config.yaml
encoder_arch: "resnet_bottleneck"
model: "image autoencoder"
dataset: "rendered roads seen from a driver's seat, with toy cars, trees and houses"
train_examples: 145000
image_size: 64
crop_scale_min: 1
horizontal_flip: false
translate: 0.12
color_jitter: 0.1
bottleneck: "plain"
downsampling_factor: 8
encoder_norm: "batchnorm"
encoder_activation: "relu"
encoder_channel_attention: "se"
encoder_drop_path: 0.05
encoder_depths: [2, 4, 2]
encoder_kernel_size: 3
encoder_stem: "single"
encoder_avg_pool_shortcut: false
encoder_widths: [128, 224, 384]
loss: "mse"
latent_channels: 8
decoder_norm: "batchnorm"
decoder_activation: "silu"
decoder_widths: [48, 96, 192, 192]
decoder_blocks_per_level: 2
decoder_block: "plain"
decoder_attention: false
decoder_upsampling: "nearest_conv"
init: "kaiming_normal"
residual_init: "zero_last"
optimizer: "soap"
beta2: 0.99
lr: 0.0015
beta1: 0.95
shampoo_beta: 0.95
eps: 1e-08
precondition_frequency: 50
max_precond_dim: 1024
merge_dims: false
one_sided: false
adamw_lr_other_params: 0.00077
steps: 18700
batch_size: 128
epochs: 16.5
lr_schedule: "cosine"
final_lr_fraction: 0.01
warmup_steps: 930
weight_decay: 0.1
adamw_weight_decay_other_params: 0.05
Rows from block 1 of the decoder of a small image autoencoder, named by matrix and row number. Each number is 128 + 32 x the weight over its row's rms, rounded and kept within 0 to 255. All counts start at 0. Numbers have three digits each.
Before each channel's rows are labels from the 100 images, of 14976, where the channel reaches its highest value: "place" is the part of the image that holds the peak. Only what is clearly more common there than usual is listed. The data: rendered roads seen from a driver's seat, with toy cars, trees and houses. In brackets: how many of the 100.
# conv: 3x3 conv (decoder.mid.1.conv.weight, 192x192x3x3, each kernel summed), inputs 96-143

place: middle right (26)
conv.112:172131189132133102170113139140137103078134126128176156119126218115152158125149173132084156152144089137103162156169122099108092146122112120160137

place: top right (45); top centre (33)
conv.185:178153162137179170158131139171096099160120083100182127155095119116156021157154141099184135133115205091146089127123114179118157102136132140105107

place: top right (56)
conv.91:131156205135148109161130175107127122120122131114097140142120130082094140104107063171110117119097149101165127181070115105118113119145072149154113

place: top right (94)
conv.137:129121121173076077170169178102107000145161141084088150133129076138082133112124117158144129187121184134109192121099106137142096154134032169101129

place: top centre (35)
conv.166:129126163081157115122147187108178110133166136159074128165118110105154085137197136124114125111120158097103175083136089100110169171104134129202121

place: middle left (33)
conv.67:141101152063099101149143171129126174153134166156086166105129143149088127075110125123121123098139128105088057172066148120142151119148038141151138

place: bottom right (76)
conv.111:142137119097057158083079117137148156162135132093144145156123146123198139156134142076095156096092130132112108134119117160086201114077114079168130

place: top right (54); top centre (26)
conv.128:156153122149139170161080149130142089157135046125127075195106139130180093168167126061169135099065182079122125091119113185100143103062133159152162

place: top left (35)
conv.186:175114108112114144138130113144155111109172139108151101135194076101137163144093132132143114197168109102151057131163093150156178144120179137108129

place: bottom left (65)
conv.171:100155156105107215126092107135139161185113145131116124096139109161140154101096190158073174130165099121133107124114137123108087095113116107089160

place: top right (42)
conv.69:155189179099154080158161145097099108138151119177182142126165166135121106138177083113117152112135158139078104144138159076125112114133116142129111

place: bottom right (52)
conv.163:127151140128157180113100168169167148109151124122145131092093141107131148124195103184149116161122078156114091124194121106062115034093183089165125

place: top right (52); top left (36)
conv.126:162165205169135124114142138106127152163100144144160075201133152154146107153193107121108116118118111149163060092114145135081157129108106116133139

place: bottom centre (59)
conv.78:124098127048132106119104150179134160112116056142110143125156118145144135107135158105178077167122154085116132074100129097132140148122140107051156

place: bottom left (95)
conv.86:047136096124138105131105188121115153204108083124134131173118149180127143097191197098079119140131188176059119138121148134161137086106153159149143

place: middle right (34)
conv.39:160179147136067112129098125150099137146187157118122158157130069141121141173134129185134099101102115149131042187136154160097082141156111156143093

place: top left (48)
conv.122:089137151102105118128160124120126181095091150145120148167138178169154156107059135120147104130141152145149180070160127133149186120149141110157112

place: bottom left (92)
conv.125:125082151094120115102075157154166136159133079163138144122170134134154087083184176101086122149117133160112152115155142104078136088153093130181164

place: bottom right (61); bottom left (39)
conv.139:131138179189171132196114115090139172190154091137110123153168122158182112106166086155115119122130092172074133148094080114140101062083086109172153

place: bottom right (92)
conv.102:147128142155112145148146133154132126179090110080104123143166158112155146166182088110039079081081116054104156159106095139114177116044126134153128

place: top right (52); top centre (25)
conv.55:093089125103058103106140131106159159109141093102129142145117152143185079176039126130134192102145140141074136124191141088119108165123133169117119

place: bottom right (44); top right (32)
conv.96:130169199122091157121112138131089059162152097096122182185118091103166133164123159074137131114115137105186156108147155157141073135139121145168101

place: bottom right (63)
conv.148:130123124085085129108091132136126130229102112081107139114132156123178101120173154134193091104050176105070148119133116125069147147099148182158098

place: bottom centre (29); middle left (25)
conv.170:123190175052160146108149119084102072197145092119096133154159108156121088124156115124147144151140104188167085145144143123138141115157133122164118

place: bottom right (50); bottom centre (47)
conv.152:089144132094087143128130100153164176098148133152140128124106184136117136175110116123076116147106074151135201153165168174057135093108174091116134

place: bottom left (60); top left (40)
conv.90:114166125135208117187107079122139166134106142127102116135114124150155109143127153122099151120143145147183091142145147136147159092100072131107115

place: middle left (34)
conv.154:160122150113160155161082131109098157181187114121113126127098096124116138095029111149157139140106083160161165134188149178110173131124142102152149

place: top centre (49)
conv.59:100102142111145087141085131153139181119133126107104169141137186144107133151149136134145068131087040151118136131135146112125104137124218080112197

place: top centre (49); top right (32)
conv.113:141133150143137047175144132144120075118107119160106101182114110096061124174111115100136074129095081091131209145127116105152087117118165165124150

place: middle right (26)
conv.33:083126074099096158169081127098123140146092124112063091144161066198158135124172107103114149143161155087100108151132179140155125149136097098143140

place: top left (52); top right (42)
conv.58:198089168121157094129086096103133116189141127144061128183136128112119107160155142128127147100081205148135108132147196139124186171162140135130124

place: top right (100)
conv.150:164111129075129132168123203103110136162091076091088096098127117114135093120092088118082131072117131050105189159116162074128101118128071135107105

place: middle left (36)
conv.159:131117096132150108166142132124107150149118096134163134122140110165143164086127143142140145103138140105135096085158059190129097197129131163083128

place: top left (47); top centre (33)
conv.176:109070098153126124114142133183077121108129147115105140103179142146112101119120187127083139137154084082149080128114173145136168130130106077051115

place: bottom right (56); bottom centre (35)
conv.127:118161136176195126097148104108146166142082085154173154109100141154169105095171111094110117050118153147098185128146126116129170126167053133176124

place: top right (34)
conv.44:058188135200102139120125114121138121132156190081152081154119123166097111142219140129087105141133159141107098162103123091123063091162141154175163

place: bottom right (49)
conv.145:133174159190127077187143032118151156137102119075106107140087167126135138146197175113087147118102180129149150136155146138155181138137144132159114

place: top left (66)
conv.183:142114144140151121126155132154132171074126138139135129095125141117096169138215062127110141110167136049158136148129197144190136184116134103118187

place: bottom right (74)
conv.71:113130148186133164078155147133142182115079091079102147155155122125130140119107151141052091139095162127148152120193137057107116141164136122163160

place: top right (51)
conv.109:090135149113111113157127159197135088138102136122136104154175055160070159169218119142152131128139152128143089100118141095103093154145121174127173

place: top centre (54); top right (36)
conv.165:083133108121120126120167127127117074107100154130108117099168144127096122098051112108129163133144162155134153137092163145163136135189086127157089

place: top centre (29)
conv.57:098051060148137142175155196162079103094138142115110123133158077133186113111065141083096143138137140140123085125119124090186091096123104140073130

place: top right (52)
conv.108:149104125137165069123113167145130181121126072158113090157045118105142090165183120102141152109143191097150175085141131151145153142113144145094104

place: bottom left (58)
conv.177:151122122165105122097120109157131150140183102093167125143164133116183072139114135122199142112105124113091151131139128178065136074136188065152144

place: middle right (32)
conv.56:108140125072074116128092146219111101127110130136126132067127163110122158167146116139120113151137175162123118125134107162116189105093203099073126

place: middle left (83)
conv.3:088138149153175086130154119134148165138137151088080108157153114132077123163197154127087135149136102109139124091122080091158072105219115076126149

place: top left (90)
conv.119:079119092136155119155136144153173127106139107132135073153116114110135103177193154115198146147108203136115139134129107149108116084091221121121130

place: bottom centre (60); bottom left (36)
conv.142:128111105130108170086091121133119131121165143091083144099177131130171174117061109161030136080155115114095116146146150114117116114114196087123124

place: bottom right (94)
conv.169:139121182174105148084125124100109091028141105092129125114132142115059165131070116135149104112105112118146215181174120131142142107135138084057102

place: top left (88)
conv.49:127137124089103178164084094155125104143124156111174113150176165122157151145123115150158142146160092155148082099144098094092093097150116153126153

place: top left (32); middle left (28)
conv.179:138119176170144076143142117110105147140126107105146098152075099138101145132208108142145124139130114112149178168128129166142108123113114121136096

place: middle left (27)
conv.54:080127112123105140158114175169122156144144115106108091098176163118096118072119105168170086131132126195154130132101174059150090074084126123102197

place: top left (38); top centre (37)
conv.42:117158146157149073139149137109128085104146053104139105177104094152091131133149128161133102083099163117151162154092120159128123201136029156130121

place: top right (97)
conv.8:132095111103081142134137123150101113129153134130070093103082178133034136137136192110136093156132087085143135175113086122105084145128135110138127

place: middle right (41); bottom left (32)
conv.25:098147146133130172125108117099098166158153121062132144146125117142082114141078129159108100126112184116116153106147123150065138067085069138128145

place: bottom right (44); centre (29)
conv.47:104119048086112127103142119147150174080044193156115173114116151121110137083155127122160137119126126115125165103103105127159109209113208128167151

place: middle right (26)
conv.77:157134112176111145116120110117142174104132114096109148156053120138085154199066122165102128145109133116136198075140132186111157121127109139142107

place: bottom left (41); bottom centre (29)
conv.6:160125169096144154081083130131169152101145107150169102180110120127112181130106140107138152117104174101138185111149060116100155105097120154134108